Weights of a small model that predicts nearness at each pixel: encoder norm layernorm.
Rows from block 3 of the encoder of a small model that predicts nearness at each pixel, named by matrix and row number. Rows with one number within an expert belong to one neuron, the router's apart. Each number is 128 + 32 x the weight over its row's rms, rounded and kept within 0 to 255. All counts start at 0.
Before each expert's rows are labels from the 100 images, of 14976, where the router gives the expert most weight on average: "responds to" is what is common among them. Only what is clearly more common there than usual is listed. The data: rendered dice on a table. In brackets: how many of the 100, against the usual share in percent.
# router: router (encoder.blocks.3.mlp.router.weight, 64x160, trained with AdamW), inputs 80-119
# gate: expert gate (encoder.blocks.3.mlp.gate, 64x80x160), inputs 80-119
# up: expert up (encoder.blocks.3.mlp.up, 64x80x160), inputs 80-119
# down: expert down (encoder.blocks.3.mlp.down, 64x160x80, transposed), outputs 80-119

# expert 27
responds to: dice: one (67 vs 33)
router.27 [165 191  94 146 145 126 140 113 171 125  84 144 153  82 171  91 135 108 162 156  49 164 101 194 111 150 173 145 101  63 120 146 100 172 123 115  85 137 111 152]
gate.0 [143 118  68 174 169 107  63 132 121 162 177 155  84 167  92 144 112  96  88 119 124 116 126 124  90 119 176 150 101 102 123 160 136 171 125 122 166 128 150 113]
up.0 [139 178 118  58 129 164  98 108 139  84 142 122 157 121  99  90 127 102  87 127 131 120  94 125 100 126 121 186 129 151 136 149 115  83 124  77 133 117 150 133]
down.0 [170 135 122 142 111 133 131  99  73  69 134 151 129 162 136 114 100 128  97  84 120  99 113 116  66 140 121 129 109 175 120 131  55 111 114 124 131  92 135  77]
gate.1 [162 153 111  84  94 154  58 151 153 106 134 129 149 182 149 146  94 117 110 123 120 125 133 124  84 118 153  64 107  74 143 137 162  79 115 140  67 135 129 129]
up.1 [136 154 125 124 107 152 114 121  95  72  92 141 118 141  95 109 168  79  48  65 123 137 149 128  78 107 213 159  69 123 170 142 137 114 103 166 141 124 174 121]
down.1 [110  41 148 146 125 167 109 125 130 130 110 129 147 109 146 179 111  72 178 160  94 108  84  74 146  67 150 176 100  91 152 128 112  93  86 121 128  80 136  94]
gate.2 [126 155 101 134 123 106  69 171 169 171 138 150 173 125 152 144  88 110 133 116 167 124 158 148 150 142 202  98 164 184 187 156 127 128  98 166 115 125 125 164]
up.2 [ 91  78 171 107 100 110 157 148 140 128 114 114 138 114 168 118 177 152 135 156 155 128 146 128 114 125 115 104 133 142 145 143 178 169 122 130 157 122 105 102]
down.2 [119 153  54 163 116 139 207 185 157 105 121  65 129  95 139 113 125 133  80 123  97 105 159 146 175 197 101 113 161 100  93 120  55 134 120  85 174 135 133 141]
gate.3 [ 80  88 160 154 131 131  41  89 113 154 106 108 143 126 163 188 145 140 159 111 155 135 101 146 103 120 171 131  69 134 128 158 123 126 143 144  77 117  69  64]
up.3 [149 156  58  95  78 122 120 148  65 142 139 133 116 133 122 190 105  90  95 147 106 168 145  84 110 114  84 153 116  99 163 130 127  74 156 150  90 130 115 145]
down.3 [113 164 132 110 122 128   8  82 171 140  96 163  95 174 169 154 120 145  59 134 143 113 153 166 137  82 162 101 192 156  80 146 136 136  88 162 111 115 132 162]
gate.4 [119 123  64 176 112  84 109 151 100 141 156  73 124 113 138 165  98 156 166 128 101 131 134 151 179 143 118 115 136 116 103  99 134 158 130 174 110 108 138  99]
up.4 [174  93  67 156 131 157 113 125  83 112 128 196 101  75  79 128 148 155 133 137 114 111 123 107 122 140 167 159 139 152 106 160 141  65 124 131  83 117 114 112]
down.4 [152 181 210 134 116 151 116 126 123 148 101 149 118  96 106 107 119 146 151 103 144  75 162 126  69 138 147 161 117 123 100 102  75 138 168 122 138 168 134 140]
gate.5 [ 79 167  74 129 125 110 139 141 149 130 105  99 120  87 190 117 140 159  57 127 118 117 129  91 106 103  83 191 144  76 143 124 181  79 152 173 157 145 174 113]
up.5 [132 147 102  97 124 114 214 175 127 109 114  83 133  97 158 100 122 105 155 118 189 137 128  96 123 142 187 154  97 131 115 117 138 150 157 104 110 105 111 113]
down.5 [107 139 142 166 140 147 128 110 154 139  41 111 220 123 154 151 120 147 136 136 111 123  85  98 189 110 134 174 135 170 158 213 100  83  98 140 113 132 137 115]

# expert 47
responds to: dice: one (73 vs 33)
router.47 [127 172  99 131  96 101 162 144 112 146 129 125 134  92 147 104  67 129 170 146  92 148 178 163 143 117 139 137  46  84  86  75 207 149 128 137  90 152  76 154]
gate.0 [118 101 126  97 103  68  63 120 112 116 130 121 150 175 117  94 111 144 110 178 142 143 107 123 115 148 129  89 130 117 246 114 113 133 123 206 101 164 156 164]
up.0 [147  80 108 122  99  72 105 131 137 135  88 123 140 159 113 175  65 100 128 103 110 123 150  94  90  73 161 159 143  66 154 149 152 177 174 166 130 167  79 144]
down.0 [113 189 126 136 183 151 150 145  89  73 144 117  82 144 143 183 147 164 122  87 146 140  89  91 149 213 119  72 140 123 168 169  97 143 137 143 153 192 139 136]
gate.1 [128  75  95  82 100 109  70 136 120 111 149 103  86 149  95 155  93  65 137 157 142 130 124 104 117 152 106 156 167 189 250 141 133 179 170 145 139 160 155 149]
up.1 [111 114  73  93 129 152 109 120 104 108 125  84  95 112 126 136 107  84 101 101 152  94  95  88 104 148  84 156 138 144 181 152  98 177 146 117  83 151 177 126]
down.1 [143 120 138 163 153 140  77  80  53  33 129  91 155 111 151  89 110 141 179 110  88 129 113 135 144 142  99 105 149 177  66 173 161 119  96  89 139 155 112 107]
gate.2 [124 112 157 132 146 106 158 176 132 134 123  65  67 143 211 127 163 129  45 129 172 100 140  97 184 121 113  64 154 157  75 113 164 132 153 175  94 145 172 162]
up.2 [109 126  88 151 169  79  63 120 158 180 119 107 114 141 128 105 164 156 100 103  98 132 130  57 113 161  78 152 158  67 174 107 208 151  64  74 144 123  92 114]
down.2 [139 143  97  91 168 204 166 145 194 147 135 160 155 194 132 117 145 146 152 134 134 142 148 137 138 125 113 126 177  95 111 144  99 130 116 116  85 113  92 149]
gate.3 [ 93 116 110 122 139  87 125 105 118 140 131  94 161 119  93 103 149 100  85 135 173 152 157 190  86 130 183  78 153 124 187  94 138 184 139 145 136  93 170  67]
up.3 [113 110 158 141 138 133  91 119 154 114  93 112 138 123 158 136 156 152 115 149  91 123 157 139 118 124 151 145 118 172 111 119 218 157 188 155 121 133 153 123]
down.3 [145 118 102 121 133 152 147 135 144 116 127 111  73  77 122  66 174 171 119 112 128 153  60  88 164  78 111 107 132  78 122 135 162 116 140 132 117 131 133  96]
gate.4 [222 143 103 153 165 155 125 124 121 110 113 107  87  76 187 107 133  86 107 168 125 103 133 145 128 134 101 112  94 151 110 112  79 118 114 150 147 139 167 134]
up.4 [195  83 128 127 190 124 136 124 128 152 145  87  92  85 138 147 198  84  84 108 124 121 143 149  76 138 138 101 170 154  52 145  90 107 117 128  98 147 166  87]
down.4 [126 127 150 115 146 111 114 140 145 113  67 135  70 149 133 180 131 149 125 179 133  53 114 105 138 186 112 155 167  85 144 137  98 134 169  93 121 163 149 105]
gate.5 [108 143 127 125 133 135 139 118 181 183 170 124 187 135 191 125 140 131 165 137 105 126 148 136  99  92 148  75 143 120 119 132 131 161  78  85 129 113  92 134]
up.5 [145 134 110 124 115 103 136 104 144 125 211 167 110  92 202 182 159 215 155 118  84 115 134 160 175  77 136 127 126 178 165 121 124 140  50  79 172 153  92 120]
down.5 [164 169  67 108 106  98 119 140 152  62 176  82 130 140 137  91 127 129 177  97 145  99 134 147  56 150 172 139 124 158 136 170 178  93 143  82 111 115 183 148]

# expert 26
responds to: dice: three (62 vs 33.6)
router.26 [102 118 173 146 153 139 200 126 113 101 162  99  74 130 163 109 153 129 135 164 174 161 153 124 138 142 127  69 113 185 168 101 102  79 168 120 152 135 179  95]
gate.0 [ 82 163 121 120 139 115 199 150 138 149 108 117 166 115 123 101 122 105  97  47 154 126 106 117 135 114 122 152 108 149 116 138 135 137  77 130 124 149 106 141]
up.0 [161 132 111 116 132 139 111 102 131 107 158 137 109 127 124 193 131 187 153 196  90 132 127 187 125 149 133 113 139 125 176 145 144 148 148 133 161 121 170 154]
down.0 [138 143  95 125 121 118 132  99 123  55 144 131 124 126 107  20 125 125 205 138  97 120  94 129 124 135 161  91  28 173  82 103 159 113 112 102 146 157 146 116]
gate.1 [188 136 103 120 112 115 185 126 119  88 153 113 124 161 129 129 142 146 187 175 125 137 136 165 158 144 147 109 131 139  83 131 137 123 159 103 119 121  29 161]
up.1 [166 129 108 139 111 138 201 132 112  92 164 102 112 158 137 118 148 131 193 182 139 133 141 184 141 137 160  99 129 141 108 131 137 135 171  93 109 128  36 155]
down.1 [157 108 132  78 139 144 131 124 112 104 134 141 147 137 145  95 125 160 164 128 112 168 106 120 129 148 164 116 112 122 132 121 119  71 115 169  81 137 104 129]
gate.3 [136 101  93 107 129 140 122 178 136 118 103 152 125 135 155 100 143  73 171 137 112 127 120 100 217 125  73 117 142 132 138 140 146 154 103 156  80 133 116 204]
up.3 [117 149 110 138 117  88 104  95 129 127 150 100 148 139  87 113 103 144 101 111 147 126 130 142  32 131 163 149 128 100 141 124 115  75 150 109 151 118 157  83]
down.3 [ 70 123 137 132 156 118  81 148 154 155 111 129 143 156 126 121 175 141 118 149 119 111 149  82 153  99  64  87 185 162 125 116 110 127  97 137 149 105 172 105]
gate.4 [116 204 168 164 118 147 105 139  93  89 166 107  61 161 213 157  98 169 137 149  88 112 108 102  67 151  76 120 122 109 123 125 104 154 156  83 133 126 116  66]
up.4 [110 206 148 139 139 129 126 137  82 109 187 111  68 162 141 101 104 145 162 182  86 119 137  92  58 168  51 100 124 153 119 118 114 148 173  84 135 121 112  95]
down.4 [161  50 164 144 183 146 141 157 126 155 117 128 129 100 130  73 153 117  80  92 164  75 116 144 143 142 112 102 168 156  81 152 172  97 107 177 115 100 128 182]
gate.5 [ 74 182 156 154 148  98 158 128 146 108 109 148 162 124  86 156 137 106 131 176  88 125 118 162 186 141 126 189 102 105 116  80 150 137 109  65 114 150 137 168]
up.5 [135 151 111 131 119 112 126 125 101 124 117 157 160 105 110 111 131 103  83 106  70 157 113  66 128  80 124 220 116 123 160 160 111 131 151 132 154 115 137 155]
down.5 [137  91 102 179 180 116 111 123 123 106  47 146 112 140 166 175 139 137 167 150 135 125 104  70 166 159  95 109  94  88 115 117  86 107 183 172 123 114  98 117]
gate.6 [ 83 132 184  83 124 146 179 115 114  86 195 133 116  97  98 143  95 162 132 166 137 148 156 130 161  94 126  78 163 146  59 172 143 119 186  82 114  99 125 161]
up.6 [ 81 134 162 150 130 160 155 123 132 108 184 149  87 112 115 180 120 124 115 150 143 144 117 116 154 111 114 111 165 161 105 115 151 107 161 123 157 161 111 117]
down.6 [133 152 183 179 182  94 103  63  62 142 165 128  82  92 161 101 145 169 101 138  90  81 142 113 111  92 128 100 142 120 142  83 146 162 197 169  93 133 139 102]

# expert 7
responds to: dice: three (84 vs 33.6)
router.7 [142 155 124  84 122 149 102 128 112 127  67 141 170 167 119 119 112 121 182 145 111  97 142 210 123 143  85 170 100  86  90 121 126 143 149 112  95 128  75 183]
gate.0 [ 87 150 124 133 119 120 122 182 121 135 152 128 156 135 103 128 112 122 192 111 146 145 104  93 111 172 162  80  97 133 148  98 114 104 147 119 133 114 133  73]
up.0 [242 169 136 126 150 141 110  90 155 153 158 144  85  77 124 190 123 141  59 156  81 140 113 106  89 178 129 146 109 135 138 141 159  80 138 135  54 136 138 138]
down.0 [ 76  82 103 128  72 117 190 134 163 133 106  90 138  86 111 186  52 149 159 126 139 169 201  57 102 138 136 157 188 129 126  91 178 160 140 160 128 132 100 100]
gate.1 [152 117 111 180 165 164 206 136 127 129  99 132 164 127 200 190 140 118 165  66 132 124 138 122  75 134 100  98 139 140  60 126 108 140  89 173 136 136 165 145]
up.1 [193 144 118 112 174 115 188 130 136 158 140 133 160 118 140 145 125 193 161 115 109 127 153 102 101 152 122 112 135 160 112 153 103 148  56 226 168 124 101  68]
down.1 [115 125  98  84  68 160 181  94 151 103 139  98 138  84 128 187  78  45 105  70 131 206 166 105 124 133 134  87  96  74  90  80  72  74 112 124 175 148  93 141]
gate.2 [ 79  75 191 114 157 104  96 138 113  82 117 177 143 129 142  91 177 140 113 123 145 113 114 141 187 107 135 142  94 125  85 152 151 136 112 167 141 139  76 114]
up.2 [120 113 142 106 177 138 163 138  93 128  81 131  94 138 107 164 120 116 124  97  74 117 123 133 127  84 127 155 139 134  68 127  97 125 127 103 169 125  76 128]
down.2 [128  96 153 150 115 149 134 171 124 160 173 106 182 171 103  99 121 117 162 133 145 118 152 159  80 136 131 126 168 165 137  90 147 101  93 100 163 116 116  88]
gate.3 [107 116 111  98  99 148 129 129 132 150  85  74 138 105 137 118 135 194 146 101  83 128 140 108 145 165 195 176 131 146 176 144 100 158 133 109 187 131 177 103]
up.3 [138 139 174 151  96 108  55  93 126  97 151 209 159 123 150  98 116 178 124 116  99 125  95 115  72 157  65 141 131  75 115 128 103  96 144 105 109 141 161 131]
down.3 [ 98 120 104 107 104 132 133 128 172  89 136 132 165 137 184 157 164 103 154 114  90 151 122 145  58  97 108 195 141  61 104 171 154 111 129 112 126 143 148 134]
gate.4 [137 144 190 111 139 114 127 113 121 126 100 100 227 140 152 163 135 128 131 150 119 134 132 138 164  85 200 113 154 105  75 135 191 133  80 113 137 129 163 119]
up.4 [126 164 191 118 141 116 138 132 140  87  83  70 205 156 131 141 111 179 122 112 122 117 112 168 125 111 117 151 166 117 131 106 175 157 130 118 138 135 128 106]
down.4 [103 145 130 129 149 115  54 112 147 157 173 113 110 162 172 124 170 133 122 144 143  97  99 104 137 148 109  84 160 214 169 135  91 111  93 159 120 106 128 113]
gate.5 [135 120 101 125 101 143  88 125 108 141 150 107 146 140 153 114 130 155 102 142 127 115 165 103 152  98 140  72 134 195  83 110 115  94 121 110 122 113 189 104]
up.5 [ 90 112 181 155 107 111 123 117 129 126 155 166 104 134 206 147 135 164 112 173 151 113 137 109  61 125 117 114  89 118 124 123 177  88 123  99 128 108 168  83]
down.5 [102 165 115  88  96 176  88  92  88  70 126 132  62 124 143 121  93 117 166 142 126  98 119 156 175  81 138 159 143 133 119 108 121 136 133  73 140 130  98 162]